From a checkpoint of a small image classifier: layers 8, width 192.
Rows from block 4 of a small image classifier, named by matrix and row number. Rows with one number within an expert belong to one neuron, the router's apart. Each number is 128 + 32 x the weight over its row's rms, rounded and kept within 0 to 255. All counts start at 0.
Before each expert's rows are labels from the 100 images, of 14848, where the router gives the expert most weight on average: "strongest on" is what is common among them; "peak at" is the part of the image that holds the peak. Only what is clearly more common there than usual is listed. The data: gratings and oriented noise at many angles and scales. In brackets: how many of the 100.
# router: router (model.blocks.4.mlp.router.weight, 4x192), inputs 64-127
# gate: expert gate (model.blocks.4.mlp.gate, 4x192x192), inputs 64-127
# up: expert up (model.blocks.4.mlp.up, 4x192x192), inputs 64-127
# down: expert down (model.blocks.4.mlp.down, 4x192x192, transposed), outputs 64-127

# expert 3
strongest on: low contrast (71); stripes at 120 degrees (46); windowed patch (44); scale: very coarse (41)
peak at: top left (53)
router.3 [101 149  96 183  98 144 107 108 153 103 157 161 114 143 137  75  96 190 113 122 140 128 125  91 146 141 162 165 128 168 114 109 132 193 166 145 103 133 177  79 128 142 163 181 105 125  83 147  76 165  85 161 121 116 181 166 143 111 121  89 143  91  98 123]
gate.6 [105 111 154 109 121 115 132 174  83 183 124 143 126 121 123 143 148  78 116 203 132 107 115 172  85 110  85 132  98 149  99 110 116 100 133 120 154  71  79 197 162 129 110 134 129 106 182 134 156  74 147 121 123 167  89  83 136 177 105 126 125 131 125 188]
up.6 [146  91 121 139 156 147 186 157 135  97 110 101 117  90 125  92 140 143 220  87 112  96 141 143 127 112  77  95 122  91 171 114 129 139  89 130 138 182  69 153  79 105 124 156 173 135 156  83 114 102 126  94 138  99 121 135 165 124 179 125  92 128 111 130]
down.6 [105 158 134 185  98 113 163  83 160  77 174 119  58 156 185  85 109 119 102 130 127 129  84 159 139 127 143 154 152 173 132 194  79 155 120 190 124 155 146  99 127 168 116 131 110 169  62 150  72 155 140 155 123 102 167 133 121  90 131 134 127  96 176 155]
gate.7 [130 163 138 139  39 143  91 136 104  92 163 135  86 142 138 116 146 180 109 165 120  96  91 106 156 138 101 188 152 203 116 186 137 160 143 195 118 106 123 128 173 176  82 154  63 158  94 174  86 158  90 175 115 204 189 148 105  89 124  79 122  85 112 119]
up.7 [194 125 114 137 146 113 124 118 174 117 143  32 122 143  93 178 201 126 190 125 140 138 124 125 158 131 110 144 139  97 154 128 126 123  11 128 104 181 126 110 146 121  79 109 140 146 166  68 139 126 152 113 142 108 118 124  78 136 133 187  98 158 116 119]
down.7 [168 115 115 109 175 113 134 113 151 133 146  86 140 121 138 130 125 114 169  89 124 153 119  90 123 125  85 132 115  79 157 130 160 160  94 119 137 177 137 146 117 116  84  91 134 134 124 138  60 150 144  76 102 127 123 189  97  92 217 159 147 166 198 115]
gate.8 [112 125 105 112  83 124 156 112  64 184 152 124 129 120 120 160 153  77 102 164 136 132  95 160 119 118 139 129  91 130 123 172 105 107 127 110 135  87 151 181  95 112 138  72 139 142 213 156 146 117 142 126  95 148  83  82 165 144 134 119 128 137 131 175]
up.8 [124 107 101 117 154 125  88 121 167  90 110 147 137 147 152 107 130 192 156 113  68 128 160  72 144 148 129 128 141 138 127 105 121 147 133 182 117 124 139  91 184 153 105 150  74 117  71 119 115 168  84 115 142 131 182 191  80 116 150 133 132 113 132  96]
down.8 [164 111 157 164 121 167 121 182  79  95 173  97 147 135 210  57 119 158 171 151 121 159 127 142 135  92 127 119 116 110 173 165 145 168 100 132 147 112 179 169 143 150 110 110 127 158  97 143 135 137 163 118 106 100 125 155  92  66 134 113 163  89 154 146]
gate.9 [130  89 113  99 143 183 157 206 109 218 156 133 141 102  88 144 127  94  62 152 128 136 118 209  91 101 148 135  98 155  70  82  90 119 150  85 147  74 146 134 154 125 139 104 167  48 143 138  85  81 144 138 105 121 121 126 139 142 116 105 185 183 151  99]
up.9 [125  87  84 133 102 190 118 150 126 162 194 137 150 106  94 137 109 109  98 132  99 125 113 195  95  79 129 109 148 158  80 122  87 138 165  83 151  85 152 111 191 151 153 129 143  60 124 139 101 141 144 133  96  94 143 114 138 121 106 101 141 159 114  91]
down.9 [ 96 106 101 160 117 133 145  92  83 185 142 151  76 147  78 149 191 114  92 173 224 156 116 140 140  75 111 130  97 143 143  78 103 131 108 160 126  69 135 135 115 151 106 113 135  93 175 124  87 100 112 110 161 122 119 107 112 156 135 123 179 123 161 196]
gate.10 [128 138 126  89 157 119 150 158  81 192  59 167 149 108 120 163 142 115 111 122  76 114 132 133 110 166 145 130 101  85 126 101 117  94 117 102 148  81 106 156 119 162 116  86 130  82 162 146 165  93  93 135 128 157 113 110 148 205 110 121 170 134  92 104]
up.10 [141 131 150 152 105 116 123 112 155  68 213  79  94 162 122 117 121 124 163 147 187 170 138 134 153  96 106 127 171 164  90 152 134 132 108 143 102 166 151  93 162  96 119 177 119 178  94 113 106 180 165 127 155 102 142 133  89  52 113 146  86 141 144 153]
down.10 [132 120 114 143 178  75 157  79 110  85 128 108 160 126 144 145 125 135 151 107 122 163 186  48 137 167 122 112 203  87 133 148 221 134 148 124 116  79 152  89 146 166 126 136  90 148 112 167 159 207 136 123  94 118 132 144 138 117 132 138 118 131 118  23]
gate.11 [132 137 141  92 143 146 136 138  50 117  83 152 135 108 152 116 119  91 132 153  93  85 118 155  56 142 126 139 163 156 128 134 154  75 117 138 126  63  81 155 123 150 144 140 104 127 185 123 164  48 119 149 152 136  53  67 157 173 149 139  82 103 151  97]
up.11 [119 108 117 149  59 151 108 151 160 145 129  72 115 124  94 125 136 169 136 106 154 143 120 111 197 107 100 166  59  95 162 123 112 165 124 106 145 170 169 140 157  50  89 107 152 126  85 139 119 184 135  90  76 178 176 167  87  66  91 114 173 149 105 141]
down.11 [102 149 146 138 139 123 138 115 162 101 163 156 140  86 169  61 131 140 118 104 108 189  96 176 126 107 140  72 126  99 118 137 131 175 186 156 120 155 186 127 126 131 208 137 115 130 129 165 161 183 123 116 149 135 197 144 146  99  68  60 131 111 102  95]
gate.12 [163 102 115  82 119 113 150 149  52 180 150 142 143  98 127 162 173  86 122 141 154 111 107 200 112 116  83 132  88 102 131 166 118 117 112 106 161  63 121 201 128 128 119  71 129 111 185 150 163 101 161 103 105 143 113 128 109 165 116 127 144 137 151 145]
up.12 [157 142  95 150 150 151 183 143 116 168 100 154 110  97 148 104 143 111 135  77 169 121 121 225  84 106 175  84 128 166 137 190 143 140 121  94 153 123 145  95  87  99 132 109 127 125 130 115  72  80 149 132 185 125  61 107 119 137 174 148 110 115 156 139]
down.12 [172 100 110 114 161 105 187 142 113 120 123  92  73  87 138 146 151 156 165 165 158 165 177  90 151 162 145 111 130 134 181 137 138 113  88 142 130 123 179 162  64  73 107 175 121 157 171 171 121  89 126 173 112 143 142 145 155 112 138 132 110  91  65 154]
gate.13 [137  84  98 154 121 178 112 112 181 111 113 150 199  50 188  71  98 153 154  55  85 105 144 123 134 156 162 152 152 126 106 142 175 183 171 143 159 188 151  87  99 113 191 153 128 139 102  86  92 150 116 142 132  88 121 169 119  99 136 135 122 101 123 125]
up.13 [102 172 168 116 132  87 144 160  66 142 132 120  64 194  99 168 155 115  88 204 161 162  92 131 122  99  89  82 100 109 157 135  72  99 109 124 116  66 115 172 161 149  69 107 118 114 147 199 153 127 134 128 122 181 154 106 145 156  85 101 148 134 105 118]
down.13 [175 120 150  38 210 116 186 162  57 125 149  97 144 114 171 169  83 151 157  85  84 147 160  96 128 200 159 115  95  92 120 136 184 127 103  81 117  63 170 135 101 122 133 143 137 143  70 185 117 118 113 125  77 141 112 204 127  96 162 113 132 157 129  33]
gate.14 [136 118 193 126 125 143 137 139  70 150 113 120 128 125  99 134 164  80 119 164 136 120 139 146 107 122  95 119  92 141 134 118  80 107 137 146 154  51 117 200  77 100 125 126 131 137 201 139 148  72 137 151 146 151  97  84 127 137 127 112 127 121 162 128]
up.14 [ 97 146 143 145 108 118  84 122  32 103 113 111  72 169 152 108 162 138 137 209 119 123  78 153  80 126 131 148 166 152 128 134 138 145 110 184 127  20 103 144 129 231  98 172  71  93 163 216 150 130  81 163 174 125 109  92 109 145  99 108  92 105 119 144]
down.14 [143 110 126  89 141 137 176 212  94 185 163  79 155 148 112 160 143 125 120 132 159 118  82 140  84 140 130  84  90  93 175 184 135  92  85  86 137 129  75 111 105 119  98 138 147 120 165 128 212 106 140 125 117 144 125 105  76 125  75 154 122 115  49 120]
gate.15 [136 125 165 126 101 145 136 166  60 139 103 110  75 144  73 135 181 102 136 138 163 128 160 132 104  93  63 162 117 114 126 145  75 109 109 120 132  72 131 181 120 112  86  86 143 142 187 144 150  74 135 151 194 131  56 125 110 142 101 137 151 135 181 113]
up.15 [138  98 168 142 133 169 159 177 109 138 115  65  41 103  79 126 207 172 163  84 158 131 171 147 160 118  52 151 167  92 128 111 127 122 120 163 104 142 113 120  93 127  87 113 139 148 139 100 115 117 116 136 152  84 131 180  66  99 138 166 165 100 158 126]
down.15 [127  96 107 154 177 116 171 127  28 110 134 140 140 121 133 120 168 152 124 183  97 145 137  78 179 131  90 174 118  85 142 123 126 183 128 171 132  41 135 123 145 158 124  97 139 140 111 118  49 141 116 135 148 138 144 157 103 137 119 108 187 117 141 192]
gate.16 [105 121 128  82 148 114 177 130  40 165 152 139 152 145 110 162 140  50 121 195 135 137 120 163  63 133 105 128 123 127 140 128 137 103 128 120 122  24 141 186 158 169 118 102 126 118 169 154 148  98 133 116 210 130  89  62 180 178 135 123 107 169 136 151]
up.16 [109 145 145  99 179  58 162 102  59 133 117  70 119 157  91 161 126  55 135 200 156 130 179 163 100 110 107  93 165 124 156  72 123  96 116 110 120  70 127 155 128 166  58 159 141 101 118 119 134 115 146 115 162  77  70  72 151 128 130 169 128 169 160 168]
down.16 [121 174 116 145  92 117  53 146 135 101  76 156  89 139 114 100 137 146 137 118 125  66 181 135 148 178  97 139 135 153 166  88 146 147 117 191 138 154 108 117  93 124 109 150 139 155 131 100 119  83  84 110 114 116 107 165 138 145 177 151 109 105 169 186]

# expert 2
strongest on: low contrast (91); windowed patch (68); scale: very coarse (50); stripes at 0 degrees (49)
peak at: top left (57)
router.2 [137 118 125 127 198 115 156 114 129 112 122 131 158 104 161  95 154 120 176  88 101 168 154 145 121 113 126  70 139  53 125 124 171 131 109 123 132 159 107 117 112 113 148 142 172 137 213  80 220 122 145 111 144  84  89 126 114 174 126 170  88 100 126 123]
gate.6 [106 130 109 127 118 110 137 127  86 132 158 129  54 179 123 124 118 121  87 183 152 161 103 131 125 111 102 168  92 135 103 148  91 125 145 176 112  77 170 126 165 139  99  99  92 113 136 154  88 143 120 117 129 167 175 127 151 151 114  74 193 131 126 161]
up.6 [ 97 105 139 137 125 114 146 162 102 161 151 124  63 161 107 175 130 158 115 174 149 153  95 121 117 123 111 154  70 110 107 108 119 107 134 148 128 112 164 142 130 159  92  99 112 124 197 114 123 143 124 103 141 172 166 106 139 180 122  89 193 133 107 126]
down.6 [192 129 120  79 166 197 155 123 125 161 125 100 121 154  95 163 177 119 121 134 137 122 132 121 108 134 152 147 122 117 143 163 152  83  77 116  78 114 117 114  88  80 128 157 178 165 167  97 140 127 195 186 119 156 149  94  55 100  80 179 119 182  92  74]
gate.7 [134 165 134 131  74 122  75 131  99 144 129 139 135 162 135 182 114  88  74 168 134  85 117 134  97 146 135 151 124 177 190 160  81  92 133 161 139 105 158 164 136 145 137  87  84 125 102 154  94 132  67 183 130 185 155 117 120 105 112  65 124 155 119 139]
up.7 [ 56 135 124 164 129 126 150 176  74 132 126 145 125 109 103 115 164 199 112 160 154 170  90  78 135  95  45 123 143 104 140 111  97 128 179 124 166 119 101 108 134 110 111 166 158  99 181 129 172 171 134 125 108  94 138 159 156 150 103  71 112 118  64  83]
down.7 [ 91 169  85 167  96 160  97 134 146 120 150 148 119 152 141  79  92 106 122 168 108 146  83 124 104 140 173  92  94 158 123 111  82 119 173 192 131  93 171 139 152 127 135 112 102 132 111  85  99 105  76 132 148 157 153 133 132 141 120 101 112 110 150 230]
gate.8 [149  97  91 141  93 157  69  93 122  63  97 116 171 120 122 108 173 169 179 114 118  99 143 116 197 138 132 181 129 157 152 134 175 177 110 175 127 152 122 114 125 116 125 176 110 185 118  89 148 136 142 125 202 124 121 144  97  88 135 151  87 122 130 173]
up.8 [103 160 166 115 160  98 187 162 130 198 151 139  81 142 134 143  85  88  81 147 135 154 116 134  62 120 121  73 124  94 108 121  79  78 142  84 127 101 133 146 134 140 131  77 146  75 135 165 106 117 110 129  60 133 136 112 161 171 120 104 170 130 127  85]
down.8 [143 153 131 165 149  69 179  74 101 112 162 138  66 126 163 121 165 138 155  76 143 210 168  98 127 116 121 109 136  96 138 143 156 148  70 144 128  98 183 141 141 183 125  82 100 137 173 218 124 131 127 100 127  96 128 169 117 164 168 143 131 126 167  81]
gate.9 [131 141 125 162 150 107 155 100 158 128 132  99 132 139 130 124 172 163 132 118 135 182 110 166 139 101 126  98 140  96 135 161 123 175 100 174 116 167 176  92 108 130 107 128  99 121 146 139 113 159 113 101 128 131 197 134 115 131 122 116 123 118 127 137]
up.9 [121 122 131  96 106 148  97 159  96 130 118 154 129 117 116 129  82  94 129 143 121  73 146  88 122 158 132 161 111 163 123  93 128  82 157  76 139  86  75 160 137 119 155 126 157 139 104 116 141  91 144 158 130 124  53 126 147 123 123 133 130 135 129 125]
down.9 [127 126 141  93 177  81 195 115 137 167 148 149 106 120 162 106 122 143 108  75 175 229 144 131 124  60 148  54  95  75 119 115  90 163  98  79 132 138 187 154 119 127 167  86 142  81 131 208 123 136 144 103 107  76 120 165 160 144 125 106 172 133 155 105]
gate.10 [ 90 153 105 131  93 122 121  98  96  85 148 136 145 147 126 117 106  63 103 150 142 124 110 133  75  91  86 127 186 125 125 157 100 113 145 136 149  79  88 162 104 203 131 153  84 111 163 112 159 149 125 119 122 112 108  69 141 127 116 125 127  78 139 170]
up.10 [ 97 155 136 131 106 108 120 131 121  82 144 106 148 125  99 128 119  74 108 147 141 117 133 103  95  98  82 112 146 119 143 127  79  86 129  89 172  97  83 153 104 147 127 139 130 106 166  54 166 112 100 119  97 119 110  55 154 133 113 119 124  95 115 146]
down.10 [153 128 146 105  72 142  65 143 126 136  99 141 123 144 164 160 121 137 115 161  36  73 118 116 144 197 154 120 104 182 109 162  97 102 143 126 157 121 164 145 183 108 136 141  86 147 102 123 144 153 135 122 124 162 141 113 124  60 126  69 147 150 115 169]
gate.11 [ 90 127  82 181 121 124 101  79  68 128 153  99 150 178  58 147 119  84 119 185 134 125 141 126 112 106  97 144 161 162 151  92 105 103 148 134 141  45 120 140 147 177 115 179 114  89 126 139 157 178  98  84 130  85 117  58 146 131 140 133 108 132 148 170]
up.11 [162 128 171  92 127 135 161 164 180 139 100 165 103  89 192 111 136 169  99  73 121 129  86 145 150 162 173 107  65  94 120 169 126 153 112 125 112 183 141 126 103  95 143  66 132 156 123 138  83  80 158 161 112 166 130 213 112 119 117 108 152 129 115  89]
down.11 [108 111 152 125 216  84 191 127 163 130 141 136 110  98 142 143 155 144 111 121 151 203 136  95 147 115 119  98 108  43  98 110 166 153 117 132 108 160 138 122 113 147 116 111 134 146 161 212 130 132  96 113 120 162 204 183 136 167 119 108 130 121  89 100]
gate.12 [117  84  55 186 121 203 136 102 135 126 191 120 164  98 157 160 114 112 114 125 139 120  96 141  90  94 146 136 169 159 146 133 157 127 162 128 140 105 151  72 160 173 134 122 111  76 111 129  67 193 121 129  96 108 143 100 105 111 127 139 135 170 108  95]
up.12 [119  91  59 157 106 197 139 109 125 130 199 127 150  98 161 173 109 104 108 130 134 112 101 147  87 103 152 140 172 171 137 132 159 109 154 120 137 109 169  88 177 184 132 146  99  74  96 129  83 184 112 134  97 106 129  79  93  94 124 142 138 160 109  90]
down.12 [ 97 104 120  78 131 148 130 112 114 142  81 133 158 150 137 149 121  77  93 182 157 108  86 156  92  85  92 133 140 120 113 122 138  70 132 103 109 145  75 167 101  98 131 136 151 117 162  90 144 123 211 176 119 117 114  59 158 123 100 170 104 131 136 158]
gate.13 [133 158 118 146  85 124 103 137  71 146 196 166 116 169 107 130 130  93  87 154 152 100 105  64 140  83 132 147 149 177 140 151  64 142 166 216 148  60 152 188 135 139 143  73  60 133 105 132 111 143 120 135  97 160 153 120 154 107 106  82 173 117 111 134]
up.13 [126 114  90 169 120 123 171 102 122 100 163 104 127 159  80 140  88  95 147 125 146 172 135 150 117 109 122 103 143 126 150 141  83 166 122 214 106 142 152  86 127 181 123  87  91 121  69 159 118 186 135  93 141  92 168 130 137 136 197 163  72 153 112 118]
down.13 [131 113  96  98 133 153 120 183 144 196 117 152 165 139  87 129  82 168  97 106  44 112 103 127 108 135 123 142  65 147  93 128 150 131 142 115 148 183  45  92 119  43 111 144 180  72 101 123  97 117 127  86 123 131 119 125 107 124 136 102 163 167 119 115]
gate.14 [ 98 133 120 157 124 156 120  90  82 148 170 147  86 154 114 136 106 122 109 167 118 138 124 126 118 137  97 138  95 174 130 144  72 130 144 187 144  60 202 131 183 159 132   6  66 102 106 144 109 150 107 126 117 125 144 104 148 104 115  82 160 137  99 119]
up.14 [ 89 140 104 170 134 139 120  88  87 132 160 159  87 160 105 113 112 122  89 162 132 154 148 109 123 136  90 161 113 163 106 120 114 122 147 222 123  67 195  96 156 179 151  55  60 102 105 147  84 186  97 124 133 103 164 109 151 110  98  86 154 125 111 128]
down.14 [119 104 164  78 127 149  89 147 181 140  70  95 190 140  73 146 121 107 120 154 109  96  82 157 134  88 104 145 163 150 150 108 117  90 134 102 131 175  78 145 102  62  69 130 190 144  90  32 137 122 172 122 147 147 117  98  90 112 130 203  91 162 126 104]
gate.15 [120 151 143 182  84 119 109  78 101 118 147 130  54 184 101 148 137 120 113 178 116 111 120  76 158 160  96 156  99 205  96 121  98 116 166 159 129  87 151 176 160 129  92  92  54 137  85 133  98 179 112 107 140 145 188 151 149  89 117 103 186 155 162 179]
up.15 [122 126  73 133  97 158 105 161 159 125 148 161 155  71 210  89 129 163 142  75 114  72 120 163 111 143 155 152 155 149 142 157 161 197 130 173 119 152 142  70 130 160 161 144 123 137 149 133 116  93  71 156 108 167 144 125 127 127 168  94  51  65 100  84]
down.15 [103 142 111 174  84 105 124 126 122  93 179  98  82 104 174 117 144 144 148 127 108 161  81  74 126 130 112 163 117 111 147 172 151 166 138 190 172 123 144 155 141 167 109  69  59 199 144 226 126 139  92  90 121 186 172 165 133 136 177 116  95 115 158 133]
gate.16 [ 78 164 120 153 130 115 138 134  68 144  94 111 169 181 132 166  51  79 103 181 135 123 111 148  93 117 135 116 139 152 146 109 112  96 151 109 111  46 103 109 140 198 108 129 119 107  82 228  97 164 101 167 125 111 118  91 147 118 145 149 127 173 151 115]
up.16 [175  76 128 130 111 155  96 134 192 111 145  91  96  83 109 138 185 157 133  92 127 109 138  72 165 151 100 162 106 131 137 154 122 162 125 141 164 203 154 142 132  67 147  94 120 167 129  78  93 104 148  81 111 153 157 180  82 108 121 111 158 142 104 148]
down.16 [159 112 100  96 176 116 215 124 132 162 132 174 137  96 170 118 161 154  98  91 142 179 115 133 148 110 150 106 115  97  90 165 185 131  90 111  45 150 173 136 117 158 184 105 117 137 164 151 163 110 122 151 106 145 155 156 133 165 120 124 120 116  95  92]

# expert 0
strongest on: stripes at 150 degrees (76)
peak at: top left (93)
router.0 [142 125 154 115  72 140 112 160 118 143 151  90 109 122  95 198 129  88 127 156  99  67 122 124 117 162  89 157 147 199 124 140 103  69 124 110 138 109 115 136 153 126  96  78 110 134  97 126  92 111 120 101 114 170 119  97 115  88 170 138 136 186 107 122]
gate.6 [136 125 112 106 143 139 141 123 100 158 128 194 108 108 156  64 129 117  46 131 191 163 125 172 119  57 130 106 101 135 140 112  80 158 148 134 144  91 153 188  95 115 154 158 148  83 151 115 133 111 166 163 127 102 132 128 134 130 105  84 174  97 188 109]
up.6 [173 134 153  73 166  90 166  77 174 154 137 147 119  89 160 104 100  93  91  49 114 145 178  88 107  98 206  98 146 155 123 160 111 152 148 114 139 146 149 110  85  92 181 145 160 116  73 138 107 129 166 131 122 112  94 110 142  86 110 125 142 141 168 129]
down.6 [105 152 140 145 114 159 102 115 103  80 123 112 142 118 100 101 172 114 167 140 119 152 127  88 141 118  72 167  96  90 162 119 129 151 111 133 159 120  90 157 144  79 126 146 129 147 161  82 209 103 148  57 151 179 152 140 142 125 158 116 123  94 122 191]
gate.7 [138 118 109 128 150 158 135  94 131 174 194 195 125 128 119  89 136 121 109 159 189 170  89 181 137 102 148 141 116  93 122  93  95 143 122 138  98 104 153 105 125  99 148 105 160  68 217 137 127 125 177 156 139 115 153 130 128 214  96  95 152  96 113 140]
up.7 [ 84 154 163 129 190 100 179 193 147 147 113 138 154 149 143 146 109  83 139 155 199 157 130 152 105 110 107  49 125  72 129 103 111  82 110  91  91 148  73 157  91 154 123  85 153 106 121 156 155 109 124 137 112 123  96 130 152 156 123 162  86 157 117 110]
down.7 [104 175  50 147 151  91 172 139 161 122 107 161 143 140 163  78 105  77 132 151 153 167  81 177 104  91 156  89 130 130 134 126 117 142 122 121  88 108  94 153 141 172 159 124 131  97 128 161 119 131 102 144  74 105 130  95 199 171 186 137  75 119 145 123]
gate.8 [157 128 141  98 123 143 140  89 180  91 161 142 109 138 131  96 142 134 121  86 160 164 109 127 122  86 114 124 157 114  82 182 118 148  91 158 160 157 162 157 119 132  98 153  83 143 161  93 131 158 159 167 156 141 111 168  95 107  64 141 139  74 180 169]
up.8 [158 107 134  72 126 115 143 101 191 111 199 107 131 138 140 136  95  93 128  69 131 152 130 118  98 106 142 101 146 115  37 186 122 121 114 125 162 175 129 175 159 124 112 166 135 152 130 105 118 174 180 113 159 124 116 142 101  94  51 151 140 136 119 150]
down.8 [139 107 165 103 120 179  99 140 159 154 173 132 114 150 120 135 117 148  47  94 190 149 129 158 119  80 164  91 124 131  73 124  53 111 143  94 126 143 135 103 115 100 141 124 132 121 124  99 110 161 169 185 126  60 131 144  92 120  15 100 216 121  92 125]
gate.9 [101 137  59 155 121 164 162  75 125 167 155 189 154 147 141 108 118 101  74 149 169 161  57 167  98 107 178 122 158 161 101 146 119 137 144 116  95  73 161  97 120 193 140 116 108  54 162 162 123 167 137 214 137 128 137  87 141 174  95 109 131 103 135 114]
up.9 [145  96 138 150 144 179 129 153 150 144 126 162 155 111 108 105 118 131 149 144 149 114  95 151 137 159 113 138 202 156 140 109 169 119  94 102 101 158  74  83 156 155 101 110 139 110 108 130 175 173 164 170 162 158 164  71 111 116 128 163  84 133  51  79]
down.9 [138 105 174  88 159 148  91 158  89 137  57  96 155 116 151 103 173  91 149 150 129 129 187 151 116  80  89  96 153 125 163 162 145 127 111 130 198  91 123 212 187 121 115 135 126 149 155 101 142 122 139 155 156 160 117 109 134 121  72 134 147 107 129  81]
gate.10 [146 142 109 104 186 126 144  95 105 149 146 147 116 160 123 113 121 145  47 115 205 223 124 178 168  95 175 128 116 104 143 127 100 149  96 129 100 112 153  99 117 112  74 144 163  83 116 142 118 154 182 130 139  97 130 162 143 115  46  86 184 132 149 132]
up.10 [ 93  87 114 162  76 134 115 118  92 118 129  97 164 101 160 131 155  94 196 154  53  53 131  90  66 164  98 129 111 158 165 146 129 108 169 149 161  83 111 182 118 133 199 124  88 176 167 131 142 105  62 132 126 146 100  93  97 127 209 168  70 112 122 121]
down.10 [ 59 147 115 138 133  66 147 126  79  97  80  93 155  98 143 136  94  99 163  98  84 102 145 111  86 141  99  80 149 117 141 130 138 100 152  95 142  94  69 161 142 140 172 122 140 122 146 152 175 109  89 123 169 104  97 112 191 178 153 130 100 127 148  85]
gate.11 [101 126  42 156 148 165 122 117  87 110 148 185 123 125 150  96 152 135 121 145 186 177  56 172 140  95 118 137 120 102 117 172 126 152 124 146 136 102 135 144  46 206 104 175  95 106 213 129 157 139 140 191 144 105 106 142 108 161 112 136 123  87 155 139]
up.11 [141 100 200 123 142 135 176 143 158 161 101  86 134 118 105 149 134 127 115 123 110 127 124 104 149 160 175 167 112 157 136  98 196 119 129  96 144 166 164 101 193  81 146  30 150 180  48 130 102  84 133  78 121 171 142 118 128  98 154 120 143 193 161  79]
down.11 [191 102  78  67  84 160 156 110  66 128 145 137 137  88 128 140 118 171 138 153 128 112  95 103 136 126 150 171 112 157 137 167 178 117  56 121 170  97 133 117 146 139 125  87 103 125 123 145 155 103 163 100 108 168 121 104 113 123 176 126 113 107 110  92]
gate.12 [ 66 114 122 187 110 166 126 101 130 117 140 175 175 117 153  70 108 105  92 129 149 164 155 165  99  94 128 123 166 147 140 144 100 153 155 142 144 115 115 113 125 122 179 123 130  68 141 141 151 133 149 183 204 118 142  57 168 138  90  75 113  51 134  98]
up.12 [158 150 140  74 153  93 174 133 114 165 116 127  80 166 111 142 146 149 121 166 122 167  96 131 175 143 164 120  50 118 102 121 124 118  89 143  95 105 166 160 118 151 106 138  89 150 143 129 125 110  76  95  54 144 116 198 118 137 116 157 143 171 117 151]
down.12 [145 116  95 122  87 163 107 135  91 181 165 191 101 132 132 144 102 165  51  80 125 100 149 160 164 124 184 167 124 175  43 111 154 116 137 154 107 135 167  92 125 166 161 170 107 110  82 132 126 165 118 110 142 131 145 165 123 112  85  99 191 114  90 173]
gate.13 [137 114 140 108 137 159 135 177 137 139 140 175 119 120 155  76 119 135 131  98 148 138  89 174 120  93 111 149 113 140 114 107 125 152 101 166 107 125 156 156 112 109 141 152 142 149 185  82 160  70 170 186 106 117 100 136 101 145  97 132 137  86 170 116]
up.13 [149  81 185 103 108 121 163  97 190 126 184  80  68 140 132 133 120 128 127 114 151 150  77 109 153 150 144 154  94  93  92 163 119 126 124  97 137 189 183 140 164 133 130  98 110 149  92 111 130 144 140  94  86 142 129 178 109  83  79 124 161 147  54 215]
down.13 [144 114 115  95 159 124 154 140 108 140 103  84 190  83 165 133 134 102 143  96 168 157 151 186  59  79  94  85 147 125 155 178 160 111  83  77 148 146  83 129 108 143 124 169 121 122 162 144 195 120 153 168 164  94  98  86  76 113 110 195 138  77 116  87]
gate.14 [104 180 149 144 136  76  98 126 141  99  99 121  92 177  97 112 117 133 109 195 202 118 100 164 145 107 160 134 129 146 164 110  85 109 112 149  93 126 144 100  74  96 100 119 108 118  97  84  86 104 128 210  82 119 118 141 146 143 137 121 143 119 209 106]
up.14 [121 123  93 189  72 142  95 103 187 106 194 102 159 136 115 138 146 154 156  91 122 150 135  42 158 170 125 193 197 132  99 160 164 159 152 154 127 190 105  41  63 118 152 101 121 158 113 115 118 188 148 134 158 118 117 189  93  97 137 163  92 138 124 149]
down.14 [112 135 106 148 140 106 134  85  81 125 142 141 118  85 192 134 115  96 124 155 145 143 147  56  73 157  90 151 207 112 160 183 147 123 159 107 174  70 124 151  94 185 137 151  88  76 128 125 106 169 122 160 154 108 109  76 135 102 122 168 108 110 144  91]
gate.15 [137 130 131 124 132 141 160 110  93 144 167 202 119 143 122  88 148 164  96 146 143 175 128 176 143  81 158 123 123 127  90 112  99 154 123 195 120  72 156 147 100 137 148 121  89  79 190 146 139 137 181 154 122 136 152 153 124 185  80  77 174  65 111  90]
up.15 [101 101  81 141  98 178 105 112 147 111 138 145 130 110 146  85 119  97  99 130 132 119  71 191 123 165  88 161 193 179 137 162 144 159 171 170 140 168 105  90  85 159 137 131 122  86 131  96  71 168 156 200 164  88 103  94  79 109 145  91 134  66 162 137]
down.15 [ 95 149 160 168 166  81 148 135 135 100  71 137 141 131  94 148 147 137  99 112 137 174 145 134 123 148 139  82  72  76  89  61 141 136 122 117  93 104 130 103  82 117 122 125 173 141 114 163 140 108 106  86 191 176 178 184 140 154 141 144 121 108 110 155]
gate.16 [124 125 106 119 121 190 173 139  94 159 131 172 158 114 119  90 139  96  91 174 165 182  67 205 114  78 109 130 134 125 134 120 114 152  99 135 115  90 145 131 136 132 130 138 126 100 230 141 148 122 155 167 145  98 100 100 134 168  57 113 180  88 133 131]
up.16 [184 100 105 112 147 196 197 165 111 166 129 151 176 102 121  91 138 153 109 109 124 175  97 163 148 145 148 163 107  93 128 127 145 151 111 117 123 134 114 112 131 140 126 145 151 121 169 124 148 132 187 147 110 106 141 123  83 138  99 143 127 113  79  66]
down.16 [130 132 159 148 118  97 149 110 102 154 120  60  99 154 106 197 130  94  88 164 126 151 150 146 149 134 156 106  84 167 105  72 156  80  91 133 110 131 152 139 119 119 112 150 140 138  75 146 163 128  92 150  62 157 100  90  87  99 146 155 147 150  73 137]